config = dict(
    model='class-conditioned image diffusion model',
    dataset='abstract colour fields from 500 small random pattern networks',
    train_examples=203450,
    image_size=32,
    grayscale=True,
    horizontal_flip=False,
    conditioning='class',
    arch='dit',
    objective='epsilon',
    cond_dim=128,
    targets=['generator'],
    num_classes=500,
    cond_dropout=0.2,
    norm='rmsnorm',
    hidden_act='swiglu',
    mlp_ratio=2.67,
    head_dim=16,
    fused_qkv=False,
    qk_norm=False,
    dropout=0.05,
    inner_norm=False,
    moe='expert_choice',
    num_experts=8,
    moe_every=2,
    expert_mlp_ratio=0.25,
    experts_per_token=2,
    shared_expert=True,
    patch_size=[4, 4],
    layers=8,
    width=256,
    positions='learned',
    optimizer='soap',
    beta2=0.95,
    learning_rate=0.002,
    beta1=0.9,
    shampoo_beta=0.95,
    eps=1e-08,
    precondition_frequency=25,
    max_precond_dim=1024,
    one_sided=False,
    adamw_lr_other_params=0.0014,
    max_grad_norm=0.5,
    l1_shrink=0.03,
    max_steps=6900,
    batch_size=256,
    epochs=8.7,
    lr_schedule='linear',
    final_lr_fraction=0,
    warmup_steps=340,
    weight_decay=0.1,
    adamw_weight_decay_other_params=0.05,
)
Rows from block 3 of a small class-conditioned image diffusion model, named by matrix and row number. Rows with one number within an expert belong to one neuron, the router's apart. Each number is 500 + 25 x the weight over its row's rms, rounded and kept within 0 to 999. All counts start at 0. Numbers have three digits each.
Before each expert's rows are labels from the 100 images, of 14848 (inputs lightly noised), where the router gives the expert most weight on average: "top examples" is what is common among them. Only what is clearly more common there than usual is listed. The data: abstract colour fields from 500 small random pattern networks.
# router: router (model.blocks.3.mlp.router.weight, 8x256, trained with AdamW), inputs 0-127
# gate: expert gate (model.blocks.3.mlp.gate, 8x64x256), inputs 0-127
# up: expert up (model.blocks.3.mlp.up, 8x64x256), inputs 0-127
# down: expert down (model.blocks.3.mlp.down, 8x256x64, transposed), outputs 0-127

# expert 2
top examples: smooth; bright
router.2:477460461569496508503506495518520539502477494503518515499530526506498495476521548485510488515505489505484503524488478476511505500502480519475498477535498496471479490487526507494513544518495520494552504514566456490513485486529454498452491475501474522498514461457483490498498483487516496476465488489517522506498495494542502511487484454534510508493483469510493488548476462490480440491475
gate.9:502494506495510505496500444418524506501501499498418497492496535644518500498500498490502487498548502498498489512473483501500501500499501504475513503550516492514500508498502492454464528501489499508500502471512484501499518430498499520508518502495499499449508503486505500507505504497486446506509514506503492502487501506499500488500485495500485494501500499522500524464506527496500503516496
up.9:501486530529501503487498517491500558500501501500500494500501611553542516521498502492499494498520504498498490506490490499470492500498508500500500500577515458530500506499512498498500506483500498502500501486499490499499511461494495512519574506469499500492559504491501500501500495503500498502500502503507479502497498507494500456497497504504500503498513498602499539496502505501514507525498
down.9:505499508503491500498508499489503465413523505506515501536488500503500509470497486523495502500500500473510489503501500500504498504481499496513517501505494403487497457496494485518487503502492513537502499499495499515433507505505468498704504498519472506485490519502481502505464469442500478508513464525500551467509514509457482480519512497500499485491500499412499501472479499503459495498517
gate.10:512498495493503497490460472499511482519472499499495535500498500450509507472474517514520500497486501544441500504501505495502496489503497588500503514557500501503494530509483549500483498539513500501502508499510501509500482490508502509501494501552499501531500515501513505493500500427459512501478500500502498484474488516500492502523478513502528492503502503533502500477503490490507510504495
up.10:501493493402593496499500499497498476466504497501508427492500491481498501500496546513530493493512502500508508478505496500510499501509499441516506501498512471504503503501492486490499467572504565503537498493475519500504502546501522500536506489471500489499528500477525500497500504500494495503499486540488501507500485532507500514520497496511538502533470473513500500496494507500540524503490
down.10:496498483499467518496500452508491501507502501497485533501503483441467501500545500535510553492497528503502525499483501500501498499501500494467418500427503513500503525500490490499567499494470489463496500507503472495501498500504490500473500503502518511501493496468497504499477499503492493500503500498364487499513510500500491491504500528500497499471490523487432494488505501496404491495500
gate.11:499493501501510492491499483485499494491553504497497464496502500488499508499479527490502499505500503519496496496542494492498514497470503502500483500510552494492463354503501501521514503489517499515470491482502522503502501503475500494547498502504481487464500460489519510499499532501480517493495499506586503505499497464502502501496508500521566502446497494534505499501486460497468493438504
up.11:495501502501509497486514498499506464497531495497474472498502508507503524504475501497493499502496547502498494499500496499501494497469505518465500501501609498446451432529501501503513503485500510496501486503526500501503500520487502498504500502519456476489499406496501504501496499483491528471488466520591495476499487452500499502499498501515496503462499497500501503453497480497451504444507
down.11:500500500525527513498506497497494477517509483503557470500490490436508477500491500500555485508500501522473500532511499504504501513498497414494501486501508483563488520511500500421491501499535585493497499497487445489496499462499528512497528502504500495500502495503462492481489496501493492496504505501501488437503487503498499507501501462497474502498502472492485520507499500480501500500504
gate.12:486494515504499503500495519564497502499489498498458496501511481500516500497520497492517502518492436439496498500503502507513500498498509500506525545501488491413515492545500497498508498501518499501495496501564496500508501503500527499559504497515499500488486482516500400536505520453525494481501505501501498497500499436469500500520505552493496501489486515501500501500495490496487496498500
up.12:500547499498514494494507470559499498493503500494488505498496473551494507499515487492522491488520414504494491499486500528510500497486483505502596501499505496480500548532498513479507503503515499494500500498564480500512503503497574498499502500534462502437497486502508479511493499463497500490502502480477499498501506490500500499497499547494440464506508498485503500493501500498508500518493
down.12:455482500496493501496491497510507501497528526462481496497490504564521482500500490455541376502507499492604504503577495393521407491543501496496504484510511497506497505502498488517513505484508497494501500501493500490526497502507501519511482488480500487423501500492584507467500511509497504501487496467551500521456537502500505504497518466500525545512501497501498503499524502472463496492494
gate.13:497493562519495499507496482501500503532491485497494500502495497494489497500500492490493496503500505616503486524494500500510501466498500620459456492566458530501502517500512494505459502489500456499490482477484504501513515486502502509500500506443515499649504518499522497495499428496578484524510500479489509446535499503502515514500498499500503497499525497500497491501500581500509490505494
up.13:501525483500499499497527500495513523499497501498505503464523504502544506506528501505506499509489495458502500440497504505497495534501505495492531502356511482495500500502500507499501495501503517508497497508507495498491493497490519487506501497506516500467498492491500510499499606504497374497469503503500485517484504470505475480505488506500499501477568506500502500493499498500502504501505
down.13:499494500471498477482539490557500493511474505482459500493500489528503537511497494496494520500526508477533417502500502519448494506497499489504499499491506501498497503500503487500511515498500500505492506501560491488498507510503501489507503496501510522495512498486502496488470508488503500499544499500505553497496499500487498500502501499501518506500487500498503504502495520491499499498490
gate.14:494493510494503494489460483492499498525499505499500622500496429498498500489437500499514502516504480560509480527491487485495498488502502499466499499588501474503503517501538522523497472516496489514498501513508503464474501497443500512490501504483486497501382501504512498509479499504522503534518514500473490483501502501502496500500496514496509497500492522463506527494521498516511499482500
up.14:506499472500497496566496498499499492490577515502493508484497500581502500514504413500496496498514425543488542568511498521500500502492499499500500487516497493499479498500502521502500510515497499522500527497547485509500490498499503504499498497481500500507450521502486499501498496492474512502479474500554556517498505442501500524500500533504494501512465461504496493506498430503497491501446
down.14:500500546486497485484511501499480503501500502500507603464494529499501499493501478501521510510505450508500434502518508514501487478473449504502504500499487501526489503504515459589499557501530488510501500498499495496486504509496499499483512504546495503513494499500536461500499495502502482475494510488501511445502494508493497500458487454497535475588584562427523494521495501516506500497505

# expert 0
top examples: smooth; mostly blue; mostly green; bright
router.0:487511461520487530524536478508492530512482519506503498469508501520483492480488533476492533521489533519481500504489465485520501522502530509486497506520489518490482515499524485520482545521541498517535489513531498485546470529537484487438484505549521553518463487533526516480489525497529507500464511481492466455541528506466492527514524450512521491511478472418468483550478491461499501522533
gate.9:469506502501500501500499503477544506506438494479489500500491490500496509497486501498556501543501450495463501504490498500529502501502498509500497500506493457581495520537453500499502493499491499500500500462503500501498500500501500493548500500525500510496522501489499544519495500507500525502517506490500498496499502495491500410501500469502480500499436543505491500496501471494506491510487
up.9:502556512505498496493499490501500498500492446485502503518499506523500508501452482500507499501499498502497500502500487499410501494500478500501496481498448510500506490500478548505500478499498501504505500502498490510500500504493500502457501475498531490502521544526500504497499499489499503495499518433503489471502505495501500499495502500504501504470500485459502481500500495503497498501507
down.9:447501484499511506497502447509494464477503498500498505501488496496500512500502481498508459505476497501531521499503504501587500489505501517506499500502471497501506494506495511513500498511495495501498500500514502483501502501511500483508512499496497509500513496513500503496511500497489497501455501498495501485502504500497501500499497627585500501439498500612498508511590505518524531501503
gate.10:480514503515521511497513506528468531499559513500501495507508508456500551500500498518499507499500598492506540492505497498492500475499518499497500513276500498505505500517463501510505505500500539500500505500446500493498533498502523500516504491532499502505531502492492500500505500496489494495498467500502502524500491507520493500500500507497500500503501502523515514523500497505504493502499
up.10:450500517520502510498499512506489509497509496504501501543497503476479500497504496500502569488518459479545512494502502490504501494500500500498501500484502504490493375511464504568515516500495517506505504502479503485498535499500490499422486498562491517485511507498485497521501501494497499503497501504516512569506489503494499505500490501512501500498499505472511494516496483502474499508474
down.10:500531511499501520512502502508500500501484486498497469507498492483505506510503500493499524502525501489497517500499515448503502505499475517550506498576497519499499500503510480546498509501499500535476495498505502500498499495499500497507511500510499504497484482652511369482500500485500494438486495571534497523495488501514495501483475484484511505522494517468504505500499493471575500499501
gate.11:500507488537509493520499444499500499529401505500505519514495488521498411483487499491499498553499462493498497500499500511546502500560491507488500497500518495503418500468500514498493501424498489502499499514590501500469448499505532501493483500627500492499489500504500503499501497492494531549500494509500499492497505494467500497496498499500502501503503507500488492503503498499422496467499
up.11:500456500454428513553504515538506500446500500496500471484508497501501544515532526519502509496498506503506511513507500479502499499499503480500503502509492506488500490597507472506502499500502500493500500501498506498501494480501500491500512514428526502496545503480517495488500502504517523498501500497497496500500494502507499521509525498493498499497439480499500574489488508496489502547500
down.11:512500500500495470492498500500483500496503488498501501520486507500478512490492499500508516498514499501507511500499503454492502488503498670502500507447502603500503441500498499502505490498500510497500501500500486521505514504500500492489498499482501508487511500486500490475499499522485500499445505502483502525499500506500492497499505499489515495541491501497508485500499505502409494500497
gate.12:517534498500521497503501496503506495499522503505500501495500505500485466479498419484501502501500583514505470500498457528464500495500446514500493500501514562500592469516507501482496500481481502486503476494502532480496494448496509538498499509492501503502505500515492482500495500509475500485499500494488506502500511692500500496488500483502499494506453493553501514490496516499458463499497
up.12:476514502500497500500500488525468456506415501522500631500500431431506433486478501504521464502497436504500556509498502501497502511502506488526506522487486476466482447485489512523521511508499498498492500517493503578481501500471493511491500497447532498490498524604500510494503496485489528500488488500500492444499502507500503554504501507489507525488499509431504480542507511504485527468531
down.12:476500500500500498500510497453490508500512496492506500496500495451507532489496494502473501575464505501495500495540517515452500490515534537501528530494505484487500499467482498512502498501500500415504499504501499497495505503468535499475533501509494509500498484396499628515500506522500499504579520510499499494498499492486492543548473500500500503496422498498497496508510487462524530501462
gate.13:501504498498500500499500533488465504487463491535500494493496497503493503504502515537510501508500453500507503496501474475487500509514501510506499523561513483433482433501497497510497478518499501504497517518500504534499506422512462498483500471507560499500500512506497474491504500461496496507510500515553502442500502529501498496512494490500498500511490506510508513486500476498506501444478
up.13:501500504496510495490500505494494496502434498497490401493501522496505498497492549435507436502500674501539497499495500498467523474516509500542503502499498525581501574498500501496502493500500500486500505496500508501500496502504504499511500501522505505530493620498516500473499500496499506504503501506500520501500502512500497540507511498500499501485499505500483508502499500507512459500500
down.13:489485499461499497502454500510469503500516465509480593513524513493508499502501354495533502500498497570483497511550501503454483495502498500493500515500499497523437501493501500544500482520500502514506501498497501499503500441501515517439477504574472501469474500510499430496500500502522505493506504513500497499433507505498503538502487464502522438519529500499471497454569514531530504495501
gate.14:477506499453526517558492510494486500505484508496499520502496523528501502501490508497499500513498499490506503503502497481502518501500498512503521496537486631509502397500541469557500496500507525500491504472500502495499499398499527493454497495507498496512493507485508496500503500493501499496532521506457486503501503509496500529505512501489499499500491437586497500507499404500500497502501
up.14:502611506501501510499501500507501480502509503498489504495502499421500519499526495531486504500502497501499498501499479451474479498492520492499500487485494491439497423503412501509484502501493498507508501502500507504504502542510512500448492505502517529457486500492502511487515500502503502499497496522529500501510499421526490510501474520500520500498496501484500502543497500497504501473464
down.14:493500513500492465500499505506534501501501500500487468572500498599521444504502522505501533508521491499502496499497500533505500499461514504501500506514511497524478479496525496502470500497497497501522500500504487491500501501493397487502516502500499501526525502491550504503524477500494500504528504481470494499510500500496504513498484544488519501529540482475492503506525373540474500466505

# expert 7
top examples: dark; smooth
router.7:477542488477494511513512462494538534517453526529492497485487537534477486517513564530469515439499512474477471486523540486500489458519513486483490540488494541498445517473448479473463498538497535500502494496530497492494501497518552510500481470559514521510493509486465476480512509526511494522506503459536465480501468518498543537498493486477487499528497532441513489511503497486520498480518
gate.9:588519492632500490507498518498517507499521493492516519498493472498500505499501532519593501512497516515491502502501526462496505501491464483498547492478499521486500498517522492500504496494494500494502501502499477499497500450488500498491498500534494500500498472539502499507497490503513490500500491501501514500496498521488504519495502626490429485503517504500531505482501485503491508500496
up.9:502489503648509519494502496507498418501498521504482472500508510473499500501513499508501461497506529521513519483496474504532500501506530588501507500509472534536506470517503499508499510512515502500510500516501518504508501499505374522501500502499532504519504515507485443462501508498592540499500497478513498497501501505499499487490500457516544500508449499517482500507520569496514485507472
down.9:501499531491494505487492489487538515477488497519496442499495491498512497473496503495508601501501498524503502491511530496475507501500506498498499500500490511498503502524501499512499501511488495501514498514503514519503501497485502500501498499481501504496500499632475506501486499527491513499463502520504492500513500463504475489502491471500472510499500520497497480501500500502504498480507
gate.10:557500510500502500499500500500499519500501505500498521522501466500503503522491516488567487503501500500515499501521477492523417500495513496510487499501498495481497500480506540516500484502501500501500507500500503500505500501493479448546501523503495500536493498500515482503498500492497479491504498501499514501505502504501504501501472499501494500506557500532502511497482496501489502501500
up.10:547500514503424489500496480501494514500499549500499512500502501486491500501499501474584501503504524511502492510507501494505452509499504497504489500500500497484497516481501528501497460497499514502506503496497499499499495473495456493507500511507498500532497500488500429499489502489497497494512501500484538503506499507505499495499499500502493500498515452508501512468489499503499500493499
down.10:457500500500504489501498488525486486501435498499504500499459532496501514512499495497500501500513514514498460457518423495511498483571476501501496489488575401501492510500498503503500509497518537470466436500500506491497502474507565513504515500507479519500453568496529504483501523499526503501514540500498521580492533498500523456508492499550502480464493482503481508520501494499500523505499
gate.11:503466515499491499490504496500482576515481503500500570500499504521489500504501496502447485501518515550403513515486493500477498521500509499501490500451496506546489514503500531499500481488486501473501496502510499487501500489453472495530478501502495488502503589501500438491493501498499500492465511598501459512463503504497478501499497487497414500503504519548500482498497458500497491502508
up.11:504423495500499556502488481502498576507501502516510548506498499491477500506503487503468506500501470494405503503500494506500501524497502498498500500454499519542488499483503514499487441487502498493502498501499476500505511464453443491580492478502497494502504595500499504475487503495492478515396499585501500499447505504481497533498485401524478500501463504495502431500503491502431491534523
down.11:445494503500459500500508500501502502478501504500498486454505500502496499499504491500426481497501490500562502516487505481583498501505498501499500534499500502505495456487509487510434543507500377495503500495541497500533510506499507505519487499484476492511489499500499532500483453523501482522427546464479504466466502497521496540495494485498484520514526491510509487485501502553504500500494
gate.12:505496492480516503465533499497492503502493480507503402495502533498502496514515483517488512499500623499503465498500498453504496488507496500501499491486503499535499503497517537535501490500490495508507498527503506503500500505501499495497488494536500512500505497442493501594500493516466502500503494512496500500500462502451507454502453498512504498500477522630500526498510497500501437505499
up.12:511492498474504544491538498496494508514483476502500389496499503500500499517522489528485506497501559490498466496499499453497485499508501506499499496484500497501500501498502502534499488501500504512508498537497513508502501503499500494488486471500499510501507492490492506586501494513455499500500496514493483501496454500491508450508485502515506498501496521655517540492502489504496500508500
down.12:504498525494407499495516503501497526521503495501509511500502495575513501512500486498499503496498471492465542510508484412590452500500478463505500506459548531505513445548483472515500510502471513518503496501505503497498509538503496499507488495490480564495471509498498496524503467498495499502469506550489501472501478512502506531500553501510511502507493501498500515510445479486499500499517
gate.13:526493529498528458503505500483513501494499504502532502498543499502508506499484493483394485500505585499505505549500552500516491513506565459471503503507544505533514551492509541477504541507495496501515482466501564494502500521497498484500499500505501507503501503481501556472517504498520483495490508501500456559503497500488515444505520493490500500502498499495464527487500539562515485468533
up.13:505500513517514497498501496508534508501520496500510501499501501467506501498488503495483498496500525499487511528500500501507497503500513501500522483396505494522503637496540521493496517524504498501534440500483511500511489499497505488505522510584502536498486363483505507499500495500556501501494501477501442533501529494487507437504502499494479477498501500499497548500498498499500500393504
down.13:552541494499515489497487500497505500503459500500499504508484499528507474500511499512499497498533533516496496501535527600415498510500500492516508579493499500472531578501479578501506483515503516499515507498497500488500500521500509433499500501496497500501494500592500517500515496500514545495496517437506493509500506469494494495482499503479453492469514476502524490506479500502394519524500
gate.14:500530486502504500509501495474418492516504487493513502575498494502500495500500493500504446491502511502496500487497515499500502500556491500515474508463498500546502487500500496500497531500501499500455500515500489492504502483509501498536505527479500496500478519503497482445469484500502499487505497425505518505562499498516499446494503464486500498493495494421503485501500497507549502491508
up.14:500462518499518504503501511485501493500496504499476500517518523498504472497501511485501574503493463494500487501495503502528499479499499454492516498498512501499502500495500495505498486499500472501496472484528511501499514501484566519500502498514507495512480499448502500500505500505494485502500499556506493496486497485469502506513485516500515512501500505782492479552501511513497497500495
down.14:462499499501532504503500524499504500500568490518500490526461502513510499508506492507492496459497491499502519501514495506514497499455513494501500499499498487495547491495475507500491490504500499492500497499514488466493498497484433487567501498501507498501500498532488497570495477503502505504479500494499480435506499506500499496501508494499485490489501494483501500509510529509526510451501

# expert 1
top examples: fine detail
router.1:524479514493501477513488504485494458522489477497505479524551518463521497495548474488504500499500505510496498489511505540474490468474502426509451517471484477526535539484497524457513492498507505514522486510464490500485549491483485469539507483483509495524438537454524499499489499488511521558497474476499534501474540504520492503497480525501493522499501476549536568500558502511497497482502
gate.9:510500508535461520494498500461498509495417446498503497533496529490501508513500500506478488503503500527498529500521507483496505501512451500496504503499463500508499508520502497499474501512501504501505502501492496501520498494509509478498511502497500502432512476503491424529491498494503480502506426495518500500466510498513493497497511520503512501538487457562575507470478501501502500481501
up.9:519500511518474519492522500467495499499455443498531496548495537498498513502500505513475466504504500507498503487509509494494531503512438503497500502497475499523494519507502497493424508503500504501471500499498490505526499492511503482490510501486500515454505492503500435515491496497502482502508406497504501500463531482501488493494506504498538503522479480563575506447468500509501500495501
down.9:500500485492498517464513504498517515497500503557504503504498493479498503496504503517526489500502476440494502541500480501500466499499534483497500500518473474499498519532504497531482454508520500465451500508500499494492499508490496491498494499500504494507500610500500395481500500501507494500492497489499466500499508473500499499534504492501493547460445498456624500474500494499499501438503
gate.10:499500501523505498467504496499498504500504502501491500496500500496499503501500428461479498490493525504500504501500502414504500507500549503502510489509501492501499477509500465502520500503501500481500512497501504512500505481500486501488504496498499497507504503475503501510497512506494533500536502489500519500491497497500480499480517501460504508492499491499489565499495497482500521372487
up.10:489524502504519493481538500491499500495500500500493500500503489490518491519503436482444515501501499504500501496506499470500487502539498499502499500500529497479500499503501494497501526539500499500498499500501502503500501496501493514499504519499500520499506502499476500500480500621497503498498493500501501547500500500496497505485499493499496513498504495500497554492500500485550500445488
down.10:503496493500502493497500528516511498499497498605500522511500490500500486499501489499453501509500576475500498506471572493492501500520544499500484500552549500525502490505504499525519511512501521526469490500503499499541500497499507485505503496503497498498501503499489515499505492491501545509499500490494495497491503507479500480500500499500587467500501446501500502507385500452504492503500
gate.11:499501502601500508490499494434453498507498484501538501500503498500499500508500497520561480500501437500493499503510519576500525503486523521499499484555501511500511500500501569511520517460504512510534499510447470500514501499498500501520500500504500500473531500484519500501486507499535499504420487506609499507442499493499493455509507528500502511538502498482501488542505501514554538522493
up.11:508497496504470499502500481478500499513504504499501424526457463500498498494501485498582489508490615500500489490498500524539510489484500518497500500449510486496501501504497509500499500470488485470490510487502495503474499489499512508504488497508500484536517463502510521494474500535512493500499529516462497505482504490497504503502516501495508491505436493505464500467505505499497523500499
down.11:497535500461501500500454499507510502501500519499470496499492495477488500503500401479598493500489499508496495508503541490387498501498509526498479501495500498501500495512499498498470548497515501501501493517530503519493503501464500500494501500503501501500524500496498518502485451564517474500515449498510502530504498500499499446497503496499524501503497501504500488503562538499535502501503
gate.12:511504501475495535497497494509498501496500500502514500519500497483504454509490497484500512467468499507494515504496502415476457498505480418500495505497542490514497501495503578500481482505439511494517498498450501510496496462502502504419499514499518502499499496498498504502503501493502525523502507509475505516497497500482503485508499499508502500499501543477506515484499491542535549486521
up.12:507525502510501386501501491501497489482497500499477498492501506498524491503490488553498503504521485497520492501500460524502485500514499528499463500515428483501500500499497499504503527500497511501502501505519496486500498495510514499470500503493503498506499482503483485499560505413483479501500560496497507506476498499513449524480404539474502497499500507385536499489468482499574501500499
down.12:500517495521486531498551480489461500454500500499500461499500501489493464502500504442506514502478501483492499505501502501499503505500500510506508479499502543485505500499502500502497499498495452487497500499460505500498555524509495539500512504496507475506498524320503496483536532471544500467501499491492513462493425501496524500561546496491531500483489488433576499502508498468495480540498
gate.13:539487500503499471507494501500436492527457525501484505483496500504493497507512529500495514506503500500545499503501499500490498495500500504500519504498496504501486492501463497501552498529488498531498505498499497508582495502500476498498498500501496506508492502504523480480500478493519501497496500554509500501500500502493500535516473501484498500500498505499501500500497515507527499501546
up.13:525484496600507493495495502511496505522499498509496551500502500488480495497561574505492498500500488495514500498503500500465510499501483499508514508511481499484499491486491467539503502510498496504488521494592496515506506499500429494481497500502480502539461556502502484506502499489501500500494499478499499499457500500500500514505496503464500500499477494501489499530463495539498498503501
down.13:503633494507499500489514512498500502453484522501499597501520485493504499499494493502505515518499499501506464501501505506500484506500499495515497503468498458496499500416498533540508499512498504498489504500500500495501500501498585486493542504500525505505504493527499497500500517498399475456499500502500499501509500498498485497544508493519501511605505487499485498529500500487491506522500
gate.14:504514499466511498497517459495499506502511501504500523509541538509504487486498507509542462516503470498495530569515506492443512508490494500501498500499512505498508503500511500490497578502508438501500501498598502500450505494490503453495500502463483478499490530532514492509528582440479502491449501501499485491466501494512519500499524535500508494512500492501457504484502500500498572515523
up.14:417497491492494511504497554508500495494405484464500500500500464474478542526500502499500509499497500531504526393497497509543503497521500520510504499501502497500498490531464491501503487499497531501493492500479490502543480504500502536500505503499522508496500479471499501502490417528532500514511499499500510524540517500502485502494496500501498497473500502503573516508499497498524499499502
down.14:501538504512475469501500479519509506494512522501499505505502500538507500509499565510501452505486502498502466504501496504610539501570500617494506487500500501473499499500500498588491467509516500513438502500499500497514500502500500498505463504502522493499491501561500581492490498500501505500491494502500413511501516500515458496500427487494502499512498481500512493505500500506443499498502

# expert 6
top examples: fine detail
router.6:566489508499502486486507516520490476532515491520493495520505508448512501489513424485513497520494493525504497493506482500520457507503493503538499488461512422537519507490550496477547506483500493517461491516446497486495509487447497474522512521472535443511485525517529496531501487482468518532520500474482512520484542453521498465485463534503530490499522484527520571473523504531498506538510
gate.9:490451504510502523501499484490500507509506516500466483516485462492500496517504505500604502507498510540499520575500399473505492505513515502522518494502500506491494502495509500501470510496480501513502486500510507499495502460516484498493495500500486491489496505443514489489501500491498501490574496493502528501574506499510495480497501445533502503454516502497505537489496499499495399505510
up.9:499487500508458500500494537500523495489435500498499490544510382499498497500500500518518528505488545496504499505508463491508499498468498480532513421502521500502492489499497500519499471499477439540499515501474499498501519496495359501494501509496501494487501495474497492467471496475506502500506500499494506493568447502468499508489449483502452501499579500456500506498468501494485418500499
down.9:502500506542504500498496532518493532501503477476505519458499585501502453509498499504507499502540492500440479499492452501501501505482502500507483501481495503501500493496496490501478444488527520498479481501497515481537500501490500501501493508493498493500505502500403497502499543510538499497497497508496512514501500514558442465496496453468500534493504496483499484521502499548496544503500
gate.10:600502503490514463496522494501475488496541501499496539505498498498500497503485424500479505496452501501479489500509387496500499500450484493495500462501505495500526490347499500511505522505500514513537507496514511501500502499509499470541510500500513495504502531500501548545500499499502502501475501447469501501497494526489487337520499549496459500507496488552496502496510500474502512500505
up.10:402494496500498504507483502495515541543419516507501498496502502478503557492513497500503484508524507501505510500498547501503533500485501516495496499498495512500466497500506501493499497479500500501502490505481502500440495500497386499405450497500465504497474493499499492501509515496490495501538498508519499493513501372551521575490502475507545500488526521488499498569487498520495472501492
down.10:442495523542500511494503497500494414499510506507536493498509500476495514507502441506498498512489504500523494510526504501502509504500498500487519508500459492496504525629501500501501501500500493507503500479504498521502527500498467520493496511500501497435571500510500487496502477504536557498540493474507508505497497489493501635500499503507500499514495499505464499499519498499509499507504
gate.11:508501516551500499501502494500500502507541496515543496474501496536499499495499456504499515500501531491475501474493500512546498492421507572472473506494460485487511496482500498514501496499501501493497501483454510505500501495506500485627503496503501500509509499473509475505500493490519502505500494500455502492500508503499486421488499500500535490499471458522497482495478500500536517560489
up.11:503503510541500513518501482482498500501500500503519499466493465501507504495499489534490500506508528489475500499491489498502515492408499541494485502492476490495508512399503527506496500499500500467496504481489564501477502505507500539501501501510501503510518501494498500504496507486504487513442507501463504504430533489492487471497501504501544475502494478505475481499489492500500511538486
down.11:499499500636504504500499499434566493500508524504395494508497498500491501500500499512498494469500518527486519442509525483499501507475482545500501508500476505534514506452490522488500530495497500541504528501500500492489500499512500523502452514495499497491506499499507490504502500501494440500498518453503500495491498499523535501500494501497513496508497499503500498503514510504490507500501
gate.12:501506508470488500500500474484501495498505501500501500465511515478508493540490503504491529460519483476547518394483496479481500499515494492499499500435508545502497619445514501500505503498501459501490498500439515500498502506513490516529500514492504500498494489502496521489484499500500603477532505503537500498510500489513507472500498498519506500536511502491500501498500557498503499471501
up.12:478504509517531499494510521516509501515499496491502465501501499504500458486507508451501490500507557533498499562500504514521502498470501501494499494509498495498508339567499536492462501496501519501503500488520496495505500523500500488500499520499500507501504500487504465533500500496507469531496480438449483500501519498500500504479507507492480501495498495506500501500501466503481506500496
down.12:483500496498486561496500500491493467505507519501495499488519500504486510497440514527506526501501527500604497520483500560514495505515502560505489503492500522500523429582490521499498466478496490503561516490494494507536512506496498504506514503500500498470451497536489509508495502495500475500499500538495500491496500504502501492502506502508499491493500469502515484492502501522486497463504
gate.13:501496461501481500502434495529501501500464498500497499496513574501506498502502509494505508500497506499492560504492544465504458511500491501499530504494425514500504486469503499481537507498494503471483525506463499501473511498497432500504500505500493480499485494485500500504499537534468422505472479498512499402502456499502499495499504472500509500498500500501414532507494500530468502473505
up.13:496503501502494482503411499511522500504492502491491508499495507502546510504500501500509503491523507479501490516499574501556499504500447500608500500492454508499499500492497520506559505503523501434496500492502480500508527491499429502501502517492495496498494500499501500502500517503482490515501496499520519500502500501501506436485502500436501500500508469499483499487499497505499494506523
down.13:453495505502493500483500557495501500500534537495498513505496466500503500483493500491494500494491500499485514500498542500502517500500493500501500499544499501491498506504500484497451491500500463511485520502515501477514527501498498503514499499508519503520501474499424495500533497571501504501457472600508510495496542325497573438521504491486501497542498495495502500500503506501515494544497
gate.14:479504500502496451412503515510505433502482502505496496425501500517536494512501508500489526446524521435501436504501482485496498490526475506500488503499486501494503534500500499487523502498499498497477405499470536498502493490500496490503504503519501503501496500526502505494507487526498532499499495509516505592502501441388502502502483495500512500471510527554496490493500523513513491501497
up.14:491499503495462500438500538514509496439494501501461499434515503546505502511495539500488497469515519492500458505504441478464500492572453498500493501497413493492494545495499500430593489501492491476403499496500489507485490500508513484501488505509507500500407483505529500493496475517500518508500507500500500501502501495474517501495500493494507502415507537528498487498538501500497498519491
down.14:494478495500499473485512510480453503498497505500499496504500502540512462566520410495489452503500564498500500501504508491427489498500508514492488487488500502508496488505503506497501454504491498499498395500476501481509501496471505502500498501484506444499500552496489524483500498482524512501512505499499499501500517495495514515498457541488497536500515494490501616496516500504508462500406